Rows from block 4, named by matrix and row number. Rows with one number belong to one channel. Each number is 500 + 25 x the weight over its row's rms, rounded and kept within 0 to 999. All counts start at 0. Numbers have three digits each. After the name is the row's rms in percent of the matrix's.
# convs0: first 3x3 conv (model.blocks.4.convs.0.weight, 128x128x3x3), inputs 64-71, a 3x3 kernel for each
# convs1: second 3x3 conv (model.blocks.4.convs.1.weight, 128x128x3x3, transposed), outputs 64-71, a 3x3 kernel for each
convs0.11 101:496472463527455470523444466442456526470482532449504533481492540478479511482490503488480492508490479517510509504473462488504501503528512490508510520501502536490511475485497501517523510515509506518531485493502508502498
convs1.11 095:508504476490468464449435471501490496499512513485505486459453515523472506518499484485471514493446493528466447495508522469510505496480483505480474501534493498508470483511496508522499490509502525472470527463455529510485
convs0.12 100:464469427466453414472436449484510497489526529478500527523526515503519523487503523470465494501497512498485497451477473474462432512479448502513526518506532521492541472465461500486473510479465490557533508519488503501505
convs1.12 114:500531525484497528472467507516475464513477473501482504506518498497529507496510491536502487516489466514496473546476500532464482518493502512551533496532507518534517528514495526483457519498480539485468511483471504509508
convs0.13 102:485488458452472429472438448517511524499501496484504499506494519493518518502513519467451473486496510507507519482478468473452445503454424475502507488495510489480542497488501485495505498488490488519519505515493519495491
convs1.13 099:481498520450434512463427499501476474496492483500496506490529509476500497496492474513495473500488471519511494531453485514474487516502514519572543506550521509537525517511502511507492507509508509491465487499467492525485
convs0.14 100:517515476518498469468509480529529478502521465513504478496517487501506498502513521471477505480476488505480511474513479487512489496533516462479502512509514508508484475501498476500493490483504513486511529529523539532513
convs1.14 092:489471487512484464503506462510509497482485487436486489518491450519493454534499461511503470502516463512505483489517506479519492466513461526481449513464494515464489531490479513482473488452483450509518451512508475493501
convs0.15 104:521509527514511517476471445537478514526502515506478486524533414537533426484476478501506477499515479532519472483516529493512497497497462511518423516516441501499484475509518492523514494510498472485496469480460475455422
convs1.15 095:497457470523487466517512496500521531495491506483504504510485470508464479522477503503483506474491513483476522462503528475499514454500490433459452449447458514470472497483506508509524503509532496479541498477515495478499
convs0.16 100:490488479485485473486471504477473496464492486482505509528483462515477442491513498516515457521503463506477486491506504510514469506440480547484492542497498516508525512521489505498472492473442484486470475456498504487518
convs1.16 105:518507490520471454496487455477482509512496505533526527506485504505469483527491508516492501485474526491479535496484525507523522501530544481460483414449452458467442520506502501504534500510520518482518520460486517471476
convs0.17 097:486474504445465485473490486520494497532531509539554523508552542500449532524483478488535536500494509496491470529486475544499479539530488450492535508471506512466462461482482466497487498467439529513525514485501488493493
convs1.17 105:495520516503507484524537481459434488470496513499515529495490513531514516527521505498518492528521522523498517506492506502523531524532545461460456494470475503493468556512494547508469516509491493500454478486476491489491
convs0.18 102:487479485462471449445461425490511521532485485547495471490513509484516504476525512482478513477457491500508527469454463495499503522498507473474475470467494491468521537525526509512523495500516531510495548541513556510498
convs1.18 111:492494542468426514483431496513507477519521509535514508494497494491471476491488472511486483501472480494490492532487484514492483534502493534513502528509526511502514529497478502504511489503521495507510478523512484526511
convs0.19 099:520499518509505502497464459511529492499504465481465451519546528499517513457472490491504521489510521470480485518504516492496484489472462483485497453479513481497546482499494499506504497508513479502487507513498504513504
convs1.19 095:493490492502489488483489498505514512510503509524505512536502478538509482530510519525508525508509507512501494520522500524520497513498483479504503480481475505519532425484540441497564445507562506499500486485492470474469
convs0.20 103:549494478532476465505464436415497574394480551348474528477464516500509513509525509523493470529518480522536496518521475494501474484514486540485492514486476531523485466487498467497509491525504453489511485494521521517525
convs1.20 094:418491512397510525432525526507509518503509499468486495471524529483507522493504497467501529466485517498486497490502517482503513476504503509496524484481513493486501489500497474472489474471475555499501561501495530483502
convs0.21 097:505506512468503496484479482494470511486494513466493529494494518485467455492485469476451451459471447477483450488465522490429469513443416515512530515530491502506481491476445473467464494485493478510534495492511515507500
convs1.21 094:516520500492494510466480503506435491491454483491481496492465432525498440533522484472425422483452429516501487512440510464443470499497512519507469526515490499502499494506483494505501494514525506501489497493485492501488
convs0.22 097:505481479468492474483492484504475518522482479508493494510530520498514530482483485481474466509492487522497477499483504492481501504465430492514530517508517507492481514502464521500448533511475500502523506519528542530510
convs1.22 106:488489497440460484445478511485427463492461478507517514522493472527520513518508509501458463510495496524515517482439481486499497523532532512534492519517481514516486507513514505504508501505505502495487498508501498512503
convs0.23 104:470496504455481507463465485473502520491485498520496486505523525503491508505513510477481490466463491493506509450476502470497500498482497507487518499461495484453492526522520511512523495510522489489481517530511534518503
convs1.23 093:515508563490446510480414464515523479524520496534522496486490481507505483518518491493479454494478463513498510518492462522501467532502495515513530483508546491494515516492499455486522455497533488528482465518465467496489
convs0.24 099:496482497498470475508516501524506489517481496528475491499515514494500536533517516494513538473475509493484515505489496473494509497527541471499517488509487471467438478493509469489493471524512531498506508513470518504472
convs1.24 106:487497509492513485492515485488508513478507506435470489523479464495491485521505469509494466495520501489476466480500490481512494444469460501526501512511513521513514532494482543518493528524482484509508500529532513531526
convs0.25 100:502526498518520511480535537463493479489505463502510466488466440516489482540535504478469449514510509486516528547489505505475505508508518491457464488487476488502468440466533432486542468521556523502496505487472488502475
convs1.25 093:490508520510530511505543525522535529514517479480500455499480487508493484546508511504502472491509476518484487534552448519538453486521506489510517494485504511502500536513524508520557523539571465533494461513479478503490
convs0.26 099:497465477492477498493474473472499492495491489517494455475527526480522513490519491497471513480460506495521519467458459465479462472497480515502529476467514482452506542537517510512533496509534493508480542504502527490502
convs1.26 105:522457512508426467520442474494534462509536483514518462523502479503494482487480491506507472498509497473488492517519447530508462519492474498480498460467498480493495511504482496510519495526525461515528462523526474517528
convs0.27 102:512522529516495501498479515469514485481492487515504497496492503459456479439454470497477480503474495503459473520495451531451455518450475461488491477504493513517520506498499500484490497470473475482514493497510512515518
convs1.27 106:510496490496495487475477482525494507522507511523511514486455410506480402519501461476427454476442447499477457519497509495481501492483492510499472514509493498516509471499492480503517483513539537526461524515474509503496
convs0.28 099:519493504499495526535510500482508497490510496499505480478508513481512514489512501520465510486473514487520529487457434456461454458455437533502529505484529494490521547540518504502544481509551473475483509507518541523514
convs1.28 099:515450525510428475507423469497532447508537468520506446526500479513489486497471489501493467486498500474478493520511429522490436505457469476481488447472492459464470477483491482502528501538542467507507488521504507525510
convs0.29 101:495507522510519541483476483515496478513517480506512456488516430519540421497492416520505458482507483505532499469489542457478511481501493498512439510515423518506443509500494505529526507540533507489491517528510516522469
convs1.29 099:493441446500491425508527441500517528497502520503510499526490495528471501521509501517493509506485515500481509492510524480512500461503464495524511484498502498483488511507491518516489495511511463520532440509506461491479
convs0.30 102:541513514518522497460507499460496549489480499429464467511460519509510476488516483510493464509493470503503490497519525488487516448483533518483466517484489536525537479501483489488466449442439444489448475480469470470491
convs1.30 096:444489501454496499481512481459515508470533518433516532459476523489455499514486485453498524460487523483458499428499511435521529416505517496476507485482491489464458462516528466486533460495504553491516538471498536480478
convs0.31 099:524500503545497518517462514524510481511511530505499521524539511478509553536506498469511500451488488482509509502501510503515525505509508466472538473480500478489461494505490519520483538507491515502497529523513497511517
convs1.31 109:500478512511493506487499508531527490515489457493464462519514520510450476524481475535532517526493476527478474541529512518487477511478479523494480532506473524498474534532531496497508510519529512492494517471481543508491
convs0.32 097:520512493533518504511503498548539532540539523528510531489535552486498509512507492485491520472480492473455464514472489497444489478466467490472484454473495485530534522488443532508487538519515481538533515531526498490512
convs1.32 099:520506523514481503488473479512532497477516491461485477531502472524515498527530556513489460513496459516509519500504502457504488481500496499504493529534538523514512477493532499522537544556543509510503475500503479477492
convs0.33 105:493509517488482486477458500496500476513495492510511515485494500459451475441465479485461463484460465499474467516454478508394443510452446474499512467492497482477498514500495504485497502492498471482499477486500502491502
convs1.33 104:520514496498496506465471495510485516517499522524514520505473421521499409524520470481409433488434433511491460506465505492456503505488501507502485510508489497512508470498488477500512488510528524510459516493453505494481
convs0.34 104:491456471462453470493456464509518523471479504432479501483475506492506504493513507481434464477460487526495513501431473485471475499517477441473484478493480507501505529494479518501488511502487468488527485485520491472483
convs1.34 097:510513509480463526477449513506483515514514544509513540520510528537492480541511451513460504513438492562491476511462518506480520524481522524532506504534484506525500494508498469501502484499519525477464509474433498500455
convs0.35 100:503484439474471444469432489495490525494497511498507511518494498506509515504504520502473472477491525507514527462460470446429430498443418487523507504492543493491564509484477482488508513516523481538513517527475526488479
convs1.35 097:513536552470456524443425496513482461507492467510487487518531485497508501486483492523499437498495476504503500548454480535458479508491523482533496465530505493510506481496510478493495518520506526503460498506463526534503
convs0.36 099:535510484544519488529502480535519507509523509475487492494497485520523501514512476522527531485486494512504488478494496464502499451503482477498525494502526509498498465511529479514527508523520495527552503531552525531515
convs1.36 090:499453488525470449508511476520523496503519504505525495524478450521466456534511473496478471486471463510478480484514504499528513476525493548537519544509494541502488472485523485486519461490527497488504493499484470484463
convs0.37 098:513493506507489501507506473466472512497453493492464487489441513523505536533504514509474483514509480505514486487519486489520519498510512504500477509495445515477450477523529525519525555536526507533492526541488542537497
convs1.37 103:480461435488493469477503481444499511436500510436494502524502477530519476525545507526501499527489493527503485451492517444500530456456495478529529486510486532509484522520519504534518477515517511461503502466509509497491
convs0.38 101:493522491493505491482500502501512455484517466484482448499533527492531525480520505505480511492490515475471513530479509537497510515523513493479490488488494485497473543513489530507497521494506494500492503516508496539532
convs1.38 087:475451501501497499520506492539509479516495503497486468522488485511489500506490516497522505479513498467497491500537489488554464459512429538478466504460490501473488493500516479473512449466502482506532467494498471475468
convs0.39 100:496497490475495516473495523476475494493471488508468495486472509499496480516471502496477465487485473485497503520503488481499478491505481509533490511527481469487486488494494496492484490491495502526504494513461511496466
convs1.39 104:514500508529506503519486471448517536448524528454490502528505514518491492526499470538513512520516503521515502461497514473514518483501490493494491476497451493492457510495480514509485507508483528446490536498493537509476
convs0.40 102:508494520519486494496475503469511492478489499511509501482492506455456482426462475496474483506475499518483490511502435526482434509485483463500488479508494519521523512502508507489497504483487477462505497486506513510524
convs1.40 105:508493486505510486489499489516496508525510514530516513485440414507463383520491444472422473470425458502461445518509512503497502502486491506501465512507476504520494457493493459492512473501532539518466530511459513510491
convs0.41 102:478516468472459450487440488509471507501506523505514524463472497463473507465490521459451457470478489519502512503444480504471473498501481487495496486480480508494539519495495512503510547531506535530504521498491520488493
convs1.41 099:529526494506486477452434480515506507520502518511494509494457436529483389532515442505446461497385375537468436526490529491432506515461501493499460509526483511512474479510492470508510482498524534512472527506456523524479
convs0.42 098:536528530535540520540536526425508549432471558435465525493502541515498538540539508509521526492503494508518510494485490507516514499519529527523501515498485514504491506497518487511524529540541452509498492521466492508453
convs1.42 098:448500499444511513429502516480499488481517480486478447498501503459504507433476486496505511485490500499496482475491508480487499507491482535531511504519522490501501491538546487498490477480467526500479536502497535517513
convs0.43 101:505515507494478479479514514530492457508504445502495455499526468506531467524527485471473476496488476498491510514496525494487525472529558443464470474518477506503446463448483472471484499504480508457482525507522519528523
convs1.43 096:479443472489478450481469439493509545492496514463468458502462510485465472527495452508517505475488485500481484498526515497525455466459462504478495507461508509470514529516475505488490494512528518537516515536492551524499
convs0.44 100:491492522499507532508497507573506471537503448528524476521517544492501518500511516509532586505480522493477503498507449482466470432447504495519530490510518485496484502556556493527529466483497497503507501524533501510515
convs1.44 101:490487503508494448494475444463480491485502474461477452497494480504509497523512491502497476494523481504503474453468458467480427480477473524485468530522518527507521514485441513484470528501462451488513485485502512469494
convs0.45 103:486483461459472426462433441505524532508496488502501482498490523496519516504516524485461482492491504516515526479473468463466461495454430485497491493497500485476536511511523491507528496499512494521512516524502532500491
convs1.45 104:485487531453422499471419491496479467495500488501499497482517510479485488490481465507500474498496482508508500525464470517483484515502508515553534503541539499524535514509503505518503510525517495493472475505472487531501
convs0.46 100:488483489520509517519520532533492512543497532526501521475494525506473499498486470467490506468493471470498457510509459515547505510527524485481532511504495475487459485472490444463490472472469524502506499489490462478505
convs1.46 099:477516542495502528528505510443481492470501519500535544482499523490479511505487500509520516512518529506514527474495492493496523506506528531485523502504473506481485569528486574515448563515452424469517445488532488510542
convs0.47 100:523466484537473486524476465491481447484511472470507492478480495479489501471502509465520531495487518510499521474489470511498480498493467474515536477505519501522504465491498464477476474460460494477526464485557488517531
convs1.47 099:512534523516529491489521504540543488509486460477463442520510502519501486535509494517528493519517478539510461529529499522500472526494444536501451523505474527516477492499523473486480491490483512459474502483462521516484
convs0.48 103:492510510498509510492520516504514446500501440513484428497518489503519509495512477499482486501499510492502508490495516507516515518513519473483494506514502495525462481483505460484521468494522517492461516505473494501472
convs1.48 096:483453514513495512516515513524528520510505517476499462521494460503487472517500499524508468517519479496513495514528496508528482472496433497492498496494507506486491519490497523492503509496538442506495435511489439489478
convs0.49 100:518472487509482501508515517458542526477521521509470508464481518484475516501466518482451472485469462500486486490498473512515453505535455496458560514451520500447489486481440511516462528542505525524488528492473528487495
convs1.49 101:448512497470500511494512520463484518471510550471513530493519520504509490521510438520514510526492515532484476510493527513487531518466522457450472433446447475490438499537483495503466502501476520522456506519499511515502
convs0.50 096:503493495495505495512505507487484519489488502465481503516517531495481472491491463516496493482488481468477466490470498489446486516477462522510534491489480497501472510487475462443436443428445494512523511512519548524517
convs1.50 102:500500491472479490452476504492447487456457470474476491513484440518506477503499495475453439491491471498508501480453487460469477508521520521508482532537520497517519495513509475504517462503527503509500516518510512514512
convs0.51 103:525475456539456456532465468453494497510519516509522529477489529488498512493506528453456462514512506533523525507490462519512519505519497473480508510496514516495519474478508520528526535528512490495492472462494498505511
convs1.51 095:491500491469497478459467480470465486505507505511504474454447455531507440549536464473437478504450444542485441477496519504498500524476464494517505494536509498540505441490479459474481450492520524498482525511489491511492
convs0.52 105:499493511506516506495529490493417417510437420508434445499487437502512470531519509470513481493513517516516534475486521478489540484507535516541484490500446473469414475505471488504495500511524499511500476501491488484443
convs1.52 095:517524494482494481474491477488530509449503509430441451503508493493503510496518528493505506486501516502507511498523489487515478493474427501503515503486503491495504464477510460492493469486496482476485500503462530547475
convs0.53 100:472489511477446485513483448496491497503519535503536531513516479506447458483468486501513512501476458498478469504481470520498474537547487490503499519490493506474488482509504490519503473483469500503521458444481473465486
convs1.53 100:513502483505494461522523473447458514480514532511527536472504517519498501528528521458522517514524517524512509480525544506540532528536518467454484473462452506491461527503491543496480539507505499478506492480477494487467
convs0.54 098:492471508417456480434464464497482534503477489480482482497522482502527510468507487482478490508516506532503494488470494471492512489496459434478503487492497525509496482475466502506480546532496504491530510513539526522510
convs1.54 114:486479494450456512466479532511478502499475509496512525533512498507510521493503508527482482506481483516502506522474498512489513518519516526532515523515502544516484523516506506489458502470447500468472490483504498511533
convs0.55 100:480467499480460452486450429489499528519451488556493442479508507470474470491506478493491503480470480494498498456488491521527514532495500524488498495462454505487466547548550517519532471483509500500494536526498547517497
convs1.55 097:525508536521462502515466495534517466523514500540520499478454479489433441478478475496491520462478530473492537524488465513503485535508494483513513485493518498502515501520521491525555507541564504523511469491477457484484
convs0.56 103:481490503444483470474471458530514531498497494464498503508489507489507504497509511444432459476487499515503509492479489482473476498460431483490497496502498495489508486468487487489491502492487474492517486495499513501496
convs1.56 101:470478508453448528477448516500467489502487498505501521495523506483496492513499471501478474498478474525508494521457485510486498524512527535566540505534509504529509506499500493496495483497511503481458495490465482499468
convs0.57 098:491491515508484521559486488471492469485498476503498453474498488487506480481490467508504516474475507484483506493467506455477484483494471512496506499477491470462492542513486517510515491512527470485501479516537500525521
convs1.57 089:509433460510428434502452478513534472507509489521506484568498485535497515514484537481475503470503524457488513493522473495524479482502475537493502520481490502488489483502534497510537487505532486504531494504505462483487
convs0.58 101:515520534526522512526527489526469427525477445543479473509494455505496521498486504485509500481497530495490494469515528463485503478500516516499508480466487439463465455463444484481477516520539500513484489482497489497502
convs1.58 095:505514501499505481471472473506532510501512497475469485515496475516510494507514503539508507540507488556521505532518490536517484535483475514508517541521519531536524491492501464516509470524527493496487503489460507517494
convs0.59 096:491483484491480474507470482473475494488505497473502511515529539501487479484484477505492505499496488480489474499462488509460461512490468516504525489487478498493471513490474479456457465446459508516521538539531556531517
convs1.59 110:510491489476471490455472495499462484464472484452452482498476439521514463514524515480454444486478454505520511475449485456461475494505513521498470527511494505502500500517501493513517497520531514524514512520513504513511
convs0.60 100:487480487501466452500507501470513522471489523496508515518486514505487492502496481515489513517498508525513492475540472488507470476496514515500491535503496546521524527466399522475448496496480511492505495488525500500525
convs1.60 115:484504526484496504495492494517519492522503510500481488497458496532470445536506480526494506528445464539473460529531543513487505523475488499482458488481447508484468513512529504486510505491530536506471515503456515534463
convs0.61 101:516531541487528533488441483508497471496485492516509502550550463506504439453464487476527503475520512496496495490496526493502507521452447501520446503540467513522507499503512496505517471470491491468457483529470479503438
convs1.61 097:493508507528504503531518500500499503524489524538523527537511481523508513502470508541509507501495501488501511511511519504501518506507494440478477448435468487459521489500510490490495491480518485515551457509529444495498
convs0.62 098:546531468484489467501500507472492499465515498457498478491499517490510525475528481538472486490505508464484497507504495491464515551480534527461480521487513512533529533510509511471485474474458518518491541475475538518513
convs1.62 098:473490503500493485483497494492463452489509483443501504500498515477509526514501533509519517460516511449466513509513458476534487411500518518511514506485517480486523497501522516512526524501528532539515536518498536506480
convs0.63 104:481492504450476495474470461501501522508463500505488506495517528505507506502517515483477508434451495496507511479465496478458490516499485474500531486494539488471510525512515511507518502514518478470477490493498503479501
convs1.63 096:495515530461447514454430480501492501516517525547536524512510479532530473524532497509460453517472443527502486513475486536494495555495507500512505499518515506507507492496496427486515448478532484506475485520447483508465
convs0.64 100:490489517505529507489530490459443487512439504514448508471418451498480498559518503500519490507508521513514509479483529469479518493498510525519485492456449457456464524548535499517521486495521461503489469480467490474440
convs1.64 097:520532518514532520485523513446513497418511516411481498499506489480508505485508497502511505491504512506521498474500493479501493492480465509528539432464492490491480479475491479515492482513499529470520544494508554532508
convs0.65 100:518499516541528503556533521477473508484485514479507534482476493503481480496490486513538530485502495494484500486478463479490499462488503493524513506526506496489449504503496501513517520532536443505525447542534468547507
convs1.65 110:474499453478517477462515470494496491487500494443472471518502493509502510515520503502491513507484515515488499456494501455506513463466463526534496522519500528510505514525512488510489443486494499467483515477473531505462
convs0.66 104:499523532515525499510518478480457510511420506517441492509504457510498445556495435545539529525503524531507468489502536483480504508502526529515447487475434459450410519524517492505519501496494505479492494475490465487460
convs1.66 090:502521527493516505481513488497530512477522512470480485490491488468496515490513523513510512485503518505503515516510506510504505506479474477515529476516522483503509490497485484519491488530520534453503529481494544502482
convs0.67 106:516515489512493470510517489515465468503490473493480481488501453506527479503530469494507515495509519496503516501517513504497527506532549461480489490511499506513459464467483470497497495525493494463514495509520529550505
convs1.67 093:494452457504488448484500430493499496472501512436488453518454466506451476556488462492495491467483492485445474479518490486542487443493449494484486511469492515458497491484507470486513464511531472519527482527494523506474
convs0.68 096:509515522484495494492490482472477512479480499464492517512503512487475453493496472496474473457467457462484462490473517488440479514455437523502521508512488496499488484470468435438461445450479478495513496487513526520513
convs1.68 098:500501495484489504467483504501439501477448490473465489495463433519498452510500480463424420474461442491496489489435500458445475498506513519504480523523513490509519494509490486506506468503522502508504507511502505512501
convs0.69 096:521506509530489525526497508513484512516501535518518553514529540506453545516461472499502515499492501496489446508531454535551470530549529475477514522489494523500468489468479433480501458475484513509516495477486458482469
convs1.69 103:494507532537537528546554516471494510498503524494504534532521503543526507538498493538556499549530518512487483504517512514525512520501511494487479489479469517490501554511501542508478521505518500481496524516489545507499
convs0.70 103:486466442513472453500465462461443515516478480531508473481490519491497506506518533458472476502519521516518526462499501510498528487502512481485487524521517532529545491485515497516520499485483523525493499492502519520534
convs1.70 102:521503508474464474438426477480501484502526521501509506471494521525481496550515489512506496530486475556488467514515494501507495498469480511513503498509501505516515539516496548518512520507524501486491507499487486505488
convs0.71 099:529452475520498501491490484497505532530488530520508493517494551505498520505526500507498518482490502499531512503481479501490467475472494489493512469471493464468494516506494472488531461487531497530493519548526540501515
convs1.71 105:448508550471520553534540533483527522464513506473477491510493472507504470495490465518492488531517503510485475517511497505508488489485475535528504527494495521505484481512540471501528468524522506470525531470495510476483
convs0.72 099:524481502536464478512483472465524505487530492464495499486469517497536469494535485511503516494508501495529493523495490511540502486532552474457477459503462515514471527506513496497520478505480489494461488501480492489507
convs1.72 098:492511517481514523521504509508477503519508534515503537474512557486519523496513479506498542503526537507505515519480499544505509545504497556515526565499507502474484512534484489501497481514526471448536514478536513488505
convs0.73 107:493500452503509468515534511489490537515476491525494492463447439470457437506491478466466443488509473477505501485483511532518519507500498485462467492497479513503457466458473450468496451485509525496507527482488486487469
convs1.73 093:487481506483468486486469497534538542509504508509490490482493501489479511539519490533529530517514529513470479560550529521512526514490502495497527518489516513502496521535528502527514498499521481527505463515514473512513
convs0.74 097:505525528480494500495479492487493481480490509475496539498484482482472444476486460481465455459473454473472449505451522510451465516467427489484501495508489507500487475469470455453478474466495472474515495454511516494516
convs1.74 099:513516499495506502482493490514455509496469515479481502492459426523483421529502453471429446470454425499487468507472516463459487480491501520502469528518499505515508502507468501505487493510517513505515504495508497499496
convs0.75 099:473496538530516522528525499503494527525477542530469549508509513519490491512496462496505492474504463471512440509502518510539536513526540465481471502509456518506443493480473432459478428460453478483517478480481474463454
convs1.75 101:486500536526477525541504497449510527485490538483509536488511532495495531506505508512525545518535549489501499500528536517500539487491489522468541524490515519482484514503497534506502528510503478493547503517550511535520
convs0.76 102:487495518499463476484460483524525480507484482447476497475464494464480476498510494500479460482452467499484502515484493486433469476501478434470523441494527476508528516496476506459451471469469483489482474473502480465517
convs1.76 095:521521512498498516481486490495474526501505548525533550526497491546497430552541459514454483523455466546497454493470522497475528517504528496515498510509485508507495501502472467464466475469479507487485506488450507505482
convs0.77 100:553511519552510504558504463511494484504509498483509485506511517505524528519509503496532538484486504509508509506466481500467477477495464476512541490520549488520529522526507511519518511515509504518559505520582483497557
convs1.77 107:527456482539457451536510444531530498528503482531498463530516466525510476539493495526502460506501452496481463531531480533523473489503466568541488546522484542507483496503529498504526467509535520492492492505474479478453
convs0.78 097:457496504466523523505488475545481506522482520503528532513495531537495506516527523486511488488519490494516504509528499498505524504481456516447495501489500468471459436476514454502525513529523546493447501498492449469527
convs1.78 101:490490503497511492517514503441475525472482499459460500463527511494540540505514496488524499524535512523523513483488518455472507469465508501527518518503490481489496531513467542519417518487403495461487490482510488461520
convs0.79 099:523558511514552556525529534524512559520511541512511519549481493534504481513509474506495475505480483494501494496512526502514539508505524477517474512547432482500408512514477510482503482514511517479511503507483486493463
convs1.79 116:515501531523514524533537494504510524472509515442479477484512507490490523492507510478521512472537532478514534512523517494525504452498444508490511495489521513493497512516488522501507516535504498508522496533513510526485
convs0.80 097:510505508494498489494476477473469509476487512465487517504501517491473457492492471492463471465470458464482455490469510501439465515453434519504524510517489498500483503477451461444453461451470492513529513507518533521509
convs1.80 098:509505485485483489460478494502437491476451483473468490493463431521496445521513488470429424475455438502504498487438500452444471493503516523504473523515499495502504498511490494510508484513528506508501506505495504508499
convs0.81 100:548502456532469447510462477453497529488511523461507508520479473482484486461495488503482471519477472513494507505503456512479481530513497509493531529495541525504551514515497524509476498499471467491499467472510470504530
convs1.81 090:486452467495495457493536469482482513490530517461512514457448480488451443526506470492466498464444487502454477495496528460503510451480493490450420471473433477517464467502510497514519478518518537519484527487450532486482
convs0.82 101:523494488531504492504468442527498482506515469477512456482487493520509484514488465485511525475475487503527495471480500514499481502490442490521532490509537509520518458498508454505522487511505515530544492524557501511510
convs1.82 101:520484499544495455537528497547537500529515481524508481520491481527484453513510485489476465492479470508472471507518515524521500491513505526514495504510474529514456462463511475466497454470515505488496488492493484481487
convs0.83 100:512507505506501487470461480536508535518516513508515497547476458510490511475489503512481444499498444513500474504507502546496484469481493501493484488466518520508539471483464472472459457469472485496500453468467439473475
convs1.83 102:481502536518486490535504481443517532453527519462516517535473486531472476519478470530520486539502492516472480457521529443512518471513513470449456458476462454488483519505530485461519458497516517479511535503505539525505
convs0.84 101:517511455479497454493515487478432546503465525492504533484504491465478482496491508474488524498503491483491492515516518510513532492514530466462461512505484537533490448465476455473466488493474518511497529519500546540529
convs1.84 110:495481464486489475477478460490507523500511509468477471502456479507455463550503446488487494484443472522451448507509520480498500465440464479479503527467477529471463482512490458479490466499497515516542498516516535533513
convs0.85 097:500556545460534564486491518560511565510523529495555496537500523501490469496507450508529525496465498518501515517502503475507514501476480480500464507530435472495456506529508500486513501507505505487500500500500510494473
convs1.85 106:518500521517512526540543505503455480480491480452484452477493499499492515487495505484515514491529525505517526510489508480497484456488455505499509523510519531494516507532485514500491510517488497493520495498526502493495
convs0.86 097:519505496501493476488451479488484500478504524477503526495488512488463468483481489476458473473476469466478458513455494520439449514454440506493511506506476506496477499478452488471467495473481498525540524529521533519498
convs1.86 098:515506486485477494462476489522457489499469496485474497485462425522504434533536493487432427485453430511508488503443506465449479484484507522501462534512489522511499499512481505516502504525532523525506509509497499504493
convs0.87 098:535523455525509476501488489448500560435488532459482499527483469515520507516512523548503449533493486486516516501540479492533464502500495558494434532489482510524519493498455497498476481495509463487497508485503515488527
convs1.87 098:485487503492487495516521523462489508488479502473490510462526498479494496480476465478510499470477512455482510473487532442482527436494521466462527452489520472473497490489465500484511477479513522535523526501543499455540
convs0.88 100:497495509446488480475490469540511530495506496456501506510493500488500499491507497448435452491485494517495499494484501485475480498461429491496519500505509498493505482462465491483467509496480480494528489498502521514501
convs1.88 102:471474499454450524476462521501460495496466494503500521505516496492498491516501473498465471495471476524500490517443486495481503517514534529562536494523500496520491503495501496494495479495499509481455500490471485495468
convs0.89 103:499516524498487498480470510478503473497494489516511514499498508461453479445454469495474473494468478506462457515467471522424455515442462467494508467498499493492503514507501505495502506493493476486508488489506509497510
convs1.89 105:524513500497492499461469487521491513520505514527514513505468413522493402525513468486421441487440434512488458519480508490466496501487494507497472515508491499512507481504496489505521494516540535516464526502468511499491
convs0.90 095:504496500456478450478456449502466533499478521505487475509498485501513511481500489515505471519518477490480469492532511451484507528496469478509499521510482530498483488477443533509451549520469498512528516537510502499487
convs1.90 098:545536490465478488448497522511480463503468461493507481505498486506528554501540569506485460510506505510518534488464479504504502509506504533559530546538515553538519527535530536532517533529490518488468487495509468490529
convs0.91 096:524510507518499505553523493495466458504481493493489499499517499517528511499496502493461526492498531505490536478474477470479496445476501496514542482516551499526529507521532459492536453471510509474503514471542494509558
convs1.91 097:539450505531459441512448427515513469512520487515517443525528483521524487539511481537540471507518468510503448525530463525534441495484418536513499510500476500486454517490487515482490511494507461493493451498483461489481
convs0.92 096:509506542476495510488475466504485522492496533514521519509464452494493485496484519499512476490481481476496529526531494544497487497519537534502502512460474468484526458486502492502499496494517493477473476482477484498490
convs1.92 104:501511537478478528477473509472515527462519520444500492484532523463478534495478492500537517488515527507521520473492514450481514476497510490466495467444477443419447527518527549523509549523478508505505514476479533511482
convs0.93 100:523500474527467454554499490460498486499498511510515528509507522488493488500522517462480467510508489539525524510485465497506523486512514486491507477469475491482497494512528531540531528535532449472482455472490464481494
convs1.93 111:477482489491495497476476496476489507507517525522528510475453465536489445556524459478441471499447446532475447484501518505499507537510500504535526489524514493524507468477466467461477453478516522511490517511491501512496
convs0.94 100:465467489460437489515464471477484519457472507430458497490496496476486488483515469480512505503505484528507490513449484475462468487512473482500511498514497503509463468492504487517517491520515457462517467466522507489505
convs1.94 105:495475505467445528469465537491481512486500523478497509504484542502489509502507508471465534504482509525509480462476522481512524514524518521532509495515495507518498498512495485483467474463449504443458510473476528531492
convs0.95 101:498509481487498505495510524503481484510448466529439455472500494498490489522505502460466467459492460463495485478522501473529526480517527448487514478511484451491452523486486507513510492506521539508475535501452491488465
convs1.95 096:504508535521506511514500472504523537485511523497521514488507522486495513509487490531537500517516486487482475516520481504502467499502470501521513496491485469457487566526497541499509513491504412499499419504513469527514
convs0.96 101:512504503508527523454457449519475533522501513477492493523462468509469476487484484501497459506500448504518490518512509525501494448480477512522480478464471496491520465476504470471491467470485478540497507523472503504447
convs1.96 093:477498515476502505482504491471527515462521499454499508513492504522481496523491480486489471504491504502482499452515500459499489453493499496485465452459434452437434479465511460470510496502487510466498533453474533468445
convs0.97 102:527501456487483487482497507438424531516503489549533503453473480489478468501509509426437463476518531493514520526490508475478509466492513487445451476490513514519557494464487456493528500518521537522498529503479524500497
convs1.97 091:522520505496479468489490478491524504506516499498504485457477468523455437535501464495485451494443390504439448519513484503489474488497499504514514517502513511518497522496509503501537493492554502510489480506478484536503
convs0.98 097:508520486512491489506484470467530511460524533474512541509474482464451487504467493526509515524487516531498522550513467527521484496534498502481471490509524493509534547495459541483449525481478512473508485496535479511521
convs1.98 109:498492509497503493518514493498494518504484505519516505483467480497485494474481493468443466479462469474484483472483522477489525488511527495502490484511496497528520524489473530477466517482463519551522521552553507520543
convs0.99 100:514475476512470471491474454471514541515515492484491488470442503493517461486529481521511493499508479503529507504484462512524501469501531475430482451482455528518479535519518503492506452472455458474481494485499509488510
convs1.99 097:497500530494490540510496522494488497518524542505520547485495540484486502488492464509493523499519531497491505510481491528501512519506501527506519527483490493452484515529485494504512513539546488461539511475526512478503